Rows from block 8 of the encoder of a small masked spectrogram model, named by matrix and row number. Rows with one number belong to one neuron. Each number is 128 + 24 x the weight over its row's rms, rounded and kept within 0 to 255. All counts start at 0. Numbers have three digits each.
After each neuron's rows are labels from the 100 clips, of 14976, where the neuron reaches its largest size: "strongest on" is what is common among them; "loudest band" is the band of the loudest frequency at the time of the peak. Only what is clearly more common there than usual is listed. The data: simulated sounds of rotating machines with and without faults.
# gate: MLP gate (encoder.blocks.8.mlp.gate.weight, 336x128), inputs 0-127
# fc1: MLP up (encoder.blocks.8.mlp.fc1.weight, 336x128), inputs 0-127
# fc2: MLP down (encoder.blocks.8.mlp.fc2.weight, 128x336, transposed), outputs 0-127

gate.311:118120126160134088126108141120165146068090094130147113131163147114105121106107124100149102136077126185132126151114116151100131147126128126128142174137103168139128154133121144136119153126097124124126126088123137090163175163120133176111138146143133149139148110113165154151122063172114114097125126173126149124090086153132126127155128134138151163109097133126103124105109109141129138182179
fc1.311:132123105129159107114153143104115106069102059104105144103152163111132129129131144103067120139086097152151165171133111132133146133135119094104121139092135165150083156113112129092145126110123131167151145118134103128156177156155151161127149147139112123131130158169157119139126112139129106117111108152097122127129113107133111144095112121135119125112146109099150201114121100166153079142120
fc2.311:116111112144144098145184126114154082111107085124091143105137128117139125117146141095060123126178109148139152153118160100138157155112125078111146114091111139106130142118138144095118118114140150177149163156122111134148136137139165102149127154096134116150104134149147153139126164101122109116084111123147106182130150106123162139106119089150097128105121164091158161114113155153145089099144
strongest on: electric motor
loudest band: 250 to 500 Hz

gate.302:151180120138140115161165128123091106122112121116129116116092061139102105173118141104140130112135181110120118101107125131103147070127162156118120091118124144135093122148132130100116157131157163113149112132160182145124074111170133101102116123102107140109140129174138157128163125151087170128127139138121144133095161161137117102115116142107147169116111129121128139133154139134161129190120
fc1.302:112185105112157093129110117152136133151121096118119139115122094148132127142103095118110167139160108164152141116137147121147094083096084078138125183173147161137174108124134109121185130130097121153160088152104113122117136132123149143182135123125161137134135165108117133120142118107115141112125127145104106112132117145133067104092134128113174121132150120169112111126183092115102116125145
fc2.302:120143165131120133093147154088149085130095108087169124144102118101096157139129147091082108155133136159107152143146118166133099159131115138112120115129129122137109109103108179128080122130109119069152125110151162120161114171093154111098111128187137121112109109130142129143120135113132097109169110121146160121134154097118195103143106153129085134130171142126131123124121133104155115093107
strongest on: thin (high-pass); conveyor
loudest band: 1000 to 2000 Hz

gate.312:116151133129140132136106137080097140103116079099168114131115180159155125130158139142156115149090141169105153146159114118133132167135117132116123109106110132135129161134136134155116113127109106101132121106076140131159164131161099174154109103149140104128148162133103113134084069172102124116111104102189150170108094142101136090102142105123129155158124109152132131162111120121124089158129
fc1.312:143097126110128126144119125101090158134082090110121146130131149142128163121125152096145105118062125136105164144179116116123116160124128121117132114162120186137089125140151106122145127114108135136140133119101158123128168133148140132095131089151147131156159155087153143164136089164074109137118172155111138123121089125115121135144120095086090164138104097154149104161125115175133160148093
fc2.312:112143112122113143168144128114092144146122049151130161112110161165156176140136156132163102131128126163118140143144109100084121161135118115133144137135098134138101146147142088165157141093144132120113135151092131132133133138134124112092138115094136090148160176118148124138103150126112115130098083100141082127135130087112164102134139105085130154152139119138180146143068136124152145084138
strongest on: electric motor; speed: fast
loudest band: 1000 to 2000 Hz

gate.14:132113130108121177160100115127119108153112150134145131128127128146105118081133156106168141115146137108146076123167145131142127130168150108141168069140104143136107114154149136101129107110135107115120125113083120098111115138121104108132187143093119170132107141156133086147157147089132188140117154072119154104164129113123155110131125126128139130184137158140102120116138157100180150092108
fc1.14:158110157138126100124149146122146148099125094131136118151132144081117138114124111110114080124093128101122119121140149100127136151148153119098104165081147146125135148154090111135130149142132072118145161094130140161091148111067129149175140114124134110135167162104141143130087068142103111120084126115154115136118116163142112114152141152154106109138122087147158164156116144152123133202129
fc2.14:114140118107119173135114153157113107111134164105157152082090116155096096099123116104178139156138106149139083124170124125175153147129098090159131070110103139130095136134151150132143120110112149121136112101141086124143111124156146138115145157142140138127122136140170095158158123123137181155116184091110143091143126104127130147097141138111164148112117147145110098123136126132172143070132
strongest on: reverberation; text has "room"; text has "reverberant"; conveyor
loudest band: 1000 to 2000 Hz

gate.327:141130145119135129126121150105076163102095143154138108146135129112138131155133136086110119142127110122169146127146105123127091164091083151168111123156113083128145129144123156129138109122126129117129097169074130117123144144126156112154172113150174177162117131115112126096134134183166102090088168128122133124124115116106119135117085123114114169070088124127123149095118137143105110170168
fc1.327:137115127129160056094165136137125130105163092149135145119170148152131111129131127116160150138086098142109096101117132107111139149141136112124089182157116140124139129133141126135108149132089133119173139095112134134087171129117135150137082113104128112111155144130176133102097075118122148170134196105118143125111135153150112126140135130143145158067138095115109124145103102097116101154151
fc2.327:134165160073171151149144141114109095144114135175141139132097161160127129175139111145135125145177111125182136117113095146125150176144087111170101148161135120105154130142139129155154146126129114148127114132083145181116166117158143129182124115171131165138158101104120118073135131141131117111115159141118091106130094089141121143122115127125130164113130130126123108076134120126115122145165
strongest on: reverberation; text has "room"; text has "reverberant"; conveyor
loudest band: 1000 to 2000 Hz

gate.136:125137175114159144141116122108141106110131134168136079095129131121091156134131135124127117100119134118143126097114116079126144135203096068118142126137118083109139118144124153129129171131056119103143125082099090141123085130106110084170143119163159144149132148105103118124145114173162079118109164129105119128125185112128139130139130120132109141113106140125146123147123125112116162164121
fc1.136:128120132142127146158130090101130175157174091091109159125074170146148124146121127134110141088114146083096135134103151121138149090112109139155136111103197131103138148108138135125122105172166132113151157169110117128110118150121164110129101108084154098124106138134081144122114154126159126147107120132159099158129118093101148106147108122094131091118144121134138124099078172130103122129098
fc2.136:146093087151118101128114123108098113108135135096110149113123150103136102105121097101120129080084100110098104157133104131113103116094159156105118130094143154117118127096139120098122100104157143168147171166130138128150145128151135148113089116068122149162083132138141166153048133129096093151135111111130145164125092124117134113147100142149090123121101137156121140133120099115183117126132
strongest on: thin (high-pass)
loudest band: 1000 to 2000 Hz

gate.158:141109149162130134096143148129110141127106170125142124134138144160103132101123107147120195102134111122175150101097157160129108115060121210142141184126097120169139093171166101123139110108118116138161130138121131154147103112125147118121165095117132161134125124119141103104135136112137125122149113101076104143112133153102104169131138150073126154107129142141117144136123079130117141147135
fc1.158:162143149102145130148119135122164110133070157110135154138072123171119106083133123132113126114157188132108119133144119084091139141134157143137121092131066139109100111113154176118118099099093117080128110108104098120096109139092108108137136126161104106119132092111111132128138158138098111116121160100144128134132133103140146131157115120144126105168107134138139137168158205152152130130134
fc2.158:102095156119122157114132137146138116161118101113141115139105127125133124138176123116118086125109172173149142152110104117113108123124115118154144136132154141105110154142127143196116200152128110060123168106130139101125113135111144130087102122149137132127137136119135169115138119138162101103120103096159144095145142091101189094098126121131135137152197146112143125174153119114129161112117
strongest on: conveyor; speed: slow; muffled (low-pass)
loudest band: 500 to 1000 Hz

gate.68:126114089140101102134115127118089155129118131086135158119114125166122147156135119163116129172152112113110177129088116108112148124070147123105104140102098154159153112157086149114159101157141117137114144139162138102155128140146176151114138131083081151118139119166171164114109129124142121165121090120176130127125132120157123098104100100172133096085134148103114129097107127129111087156149
fc1.68:157133149089146129101135108144156086140149088118125104105131104135118138122132149132173142121109124119133091115131143149132143127135122129153174103133137109171145113130155099117152161143087090090115060144134128117153135135144115126119120089174095120150153139163162152123103056185087133093116133149104146140115130116118109099176119132132142099106127069137121121152161107162139139117144
fc2.68:117119109145127116131117128094121123141097130109168114134103169128134139136126113151106107147177110117070196100124142137112097127083124094134110178110095140117112120130139125112117112130105128133142167177155140119127115122120156155141116176134117147096150101142112140137122137106147066152106084142163099153118134113138158126139113136200087145119184141127110103131097112100135082131122
strongest on: thin (high-pass); pump; rattle
loudest band: 1000 to 2000 Hz; 2000 to 4000 Hz

gate.255:131125102182116094163112140166115138113079152151134120146170149111167144130100095130085134145079139149128160129120104111121116098107119124127141137146163133123129138151130130095109131117106098161098139081087104140137125167136148172100149128138168113123133146115195148099133092126128133161089103145179139085105126146070131133146136143136103146105114139094118134133099117158141146151131
fc1.255:143117141123116132112149110147114132148121141122108083134127068134092175130173117156117101104159121109124137146119165098170125132123142112136157151165142125091139134151102085113154084142122152115068136123117113136111135118131109075125124159092131147083089169119140098108110184095142161124146153133101137122124146079147155135152130114119104073147131147116159110139128088128124135144171
fc2.255:154119114117132164099165113106148137124143150108104123114126063120090130128159140113151115119174104100138134167131133134137143153141133151148171137178109112128124127147138097148157110149083151136120107101115130127135163100141110140124113142149107128085087149101088106140131128121135178083175168134067113133127125107186118114143124108148154078103136078151127100123127105117105103139129
strongest on: electric motor; gearbox
loudest band: 250 to 500 Hz

gate.76:132137105162078118150151112111098116148097104124133123144141084140097148142159083153172109141115126106074164096130113130100155082160084115127117139142167109107172144114122147125151112172087156131120108156138104126149148142107151131143080114136129155113143146130142139143129100111122126138130130149088139116138145162144152101107140088168097139087090111084153091145122114152149153149152
fc1.76:160130151105163130111095108148092149094129130142125155124104188137128116096070170126086131096110114135139109144131140128174107153112172141113132131112090124135088118141116099142103150116159115133145129124091173096096093124173138118115173134125104130143140115126111105094126174156128115121112113099123130146109098107123124158162133172100124087183160136155101158134150147132093130128110
fc2.76:157105123094114092147099097136113160106149129137121133126158120130130108143095173102178134129117104163110105138129148135141124159196123152139117122123125137146170154151109099141151110169125126168118138108139142119132105119176112190149168180109109131161107159188153151134122138134111123108160148127123153145110102153129122145126118140112140153185103143116107122155079125112167157130154
strongest on: conveyor; air leak; text has "muffled"
loudest band: 1000 to 2000 Hz

gate.206:110138128068094157181118141122074132134119136099137124163101128146144146094117143146183126156162151162123136154108117087170116147117147157124155088131173155121144136129118115125142109111165115133118136135145169131132117162135097077095116091134106148107111126156135131132148137083115123119149148111130151156154149072130151118128147080105120111167133163097126157104140092118093115107116
fc1.206:142110124167165127073125096153139114105155117148119118100169135109119103162138118118089129097115100102135111107127129163071142115127144096127117173090081089128118114133143145131125141137095120136148121112114096135119144071133155158189145153142138117180146111092115129108123113180155138145107120136131109119122101177126120110137108169156139123103111094149146110162104139148152126160168
fc2.206:124129088089103130137110129119089112145126130100177133124120150122127140101153134122192106158144133142125116170120086118165119150123132141133122100130154185128120162113138106114161117116144143126120157109116175125149146189122124105087108107161144114123126128136149158151130135092115108134138124127130176142154142093142170128124124074093151125144146168086091176083161106119121100152107
strongest on: electric motor; gearbox
loudest band: 1000 to 2000 Hz

gate.293:150148120162144129145089135124106133148144096137159130094132160155127150159123171149106099126110179100132129136094093131135131110095123155117128124119138086120089126111122090113166138104155143148121126141113153163102068137135156116142079131109133153128101071165136149093138190106140129114141120082164132107144163142136178124126199120149122108123139116135119133106116134123161118155118
fc1.293:157112134114144167105154166151139084132116132130135162135127123141172093114120110125128156059111140148153133149147146154123183110131155112120107107114169130126147147092159164128144130112154120129142136143148126124119148174103106126077114111129094109137102147148099077127095115130129077125136078157131120134132134149133130154137124190096124141121151097105124122072127145162157085116160
fc2.293:138181122109107118150105118138171154118132133121147151140118108115097133115126159156127058188156108094133121147136122146150115107150094133157153135118098148159125156137117087143166183153118106142092148151105108136087174126146116122173143152163134085108177114125147113136176123139144185107139147122137139129119109120133135108138152076123165117159116154095114125143139132115103119129129
strongest on: conveyor; speed: slow; thin (high-pass)
loudest band: 1000 to 2000 Hz; 500 to 1000 Hz

gate.188:142144140127142130146099103158121130172124172099117151130117122162145149102142104147129136142138144132121129148108153159120110116043132159143118130123115127115134131134131143112121095102165161148048096151130133155113138167101159087133153115090121146086115119145125107134132205109130143114118110107144115161153135093126146105130100129088120127098156163120113161106122152109114156078146
fc1.188:114114119138110131093145157090135125085131086149131098123136137081101117142113144117129110126105100129134124114152102094134143145214121100122140145139133123142103142128140116134140163153091101114195147097110124106156132094155106173125110136168133106166144146111134153120124049149122114141140148144106136102111103161129113141137155124156137133156098091132157093141139104152147098172109
fc2.188:125107142117121142099088096145111147178120169088128139149138131175185171107143110166168118148103154097122135137139154168147136126055100119110136115114125152116141108131116119100132063130125153126085125108116144132139136136109152126119144111138120153097132126163109096156122126117107155139110133114144141127096114104115125090069074129120124159117155139138080177120152116113120143145135
strongest on: electric motor
loudest band: 1000 to 2000 Hz

gate.179:141087102069083099168113098105182095112123136088160154134124129115097133088179108185107089119151100146136138149125141105120155126116135152094180111119150155137113116143146148114134164100159097108108148141118116123099153115137143142113105144148131106106136108123106107143149171132137114146138151095155150115095141142124096147104120131111149153121149108078085134165141144148141106129152
fc1.179:142126125161162134068131164180063127139134104178109116123139119112162098140111157073132155112085131118102095112129155126138110120121126142155080142150099110145122125115124098171129100110112146146141133112132133090140130128079119125168153129071117125140136141147138140083110110112127145115143114167118120150173088145120105163151147125128104096136133114160172143140092094115135149119144
fc2.179:133134168138138145167104097159143129106110160151179170118107136061077102137134111167127072112107162117097141121166112101115114167144082124126124111087152121148112141114124134109128136127125128076123126136106148161104174129106121124127110131174151095148137136104097107116114103119149103146143107120127144101112087110170108120151132161099116114140130131105184121123135099150161146117109
strongest on: thin (high-pass); grinding; pump
loudest band: 1000 to 2000 Hz; 2000 to 4000 Hz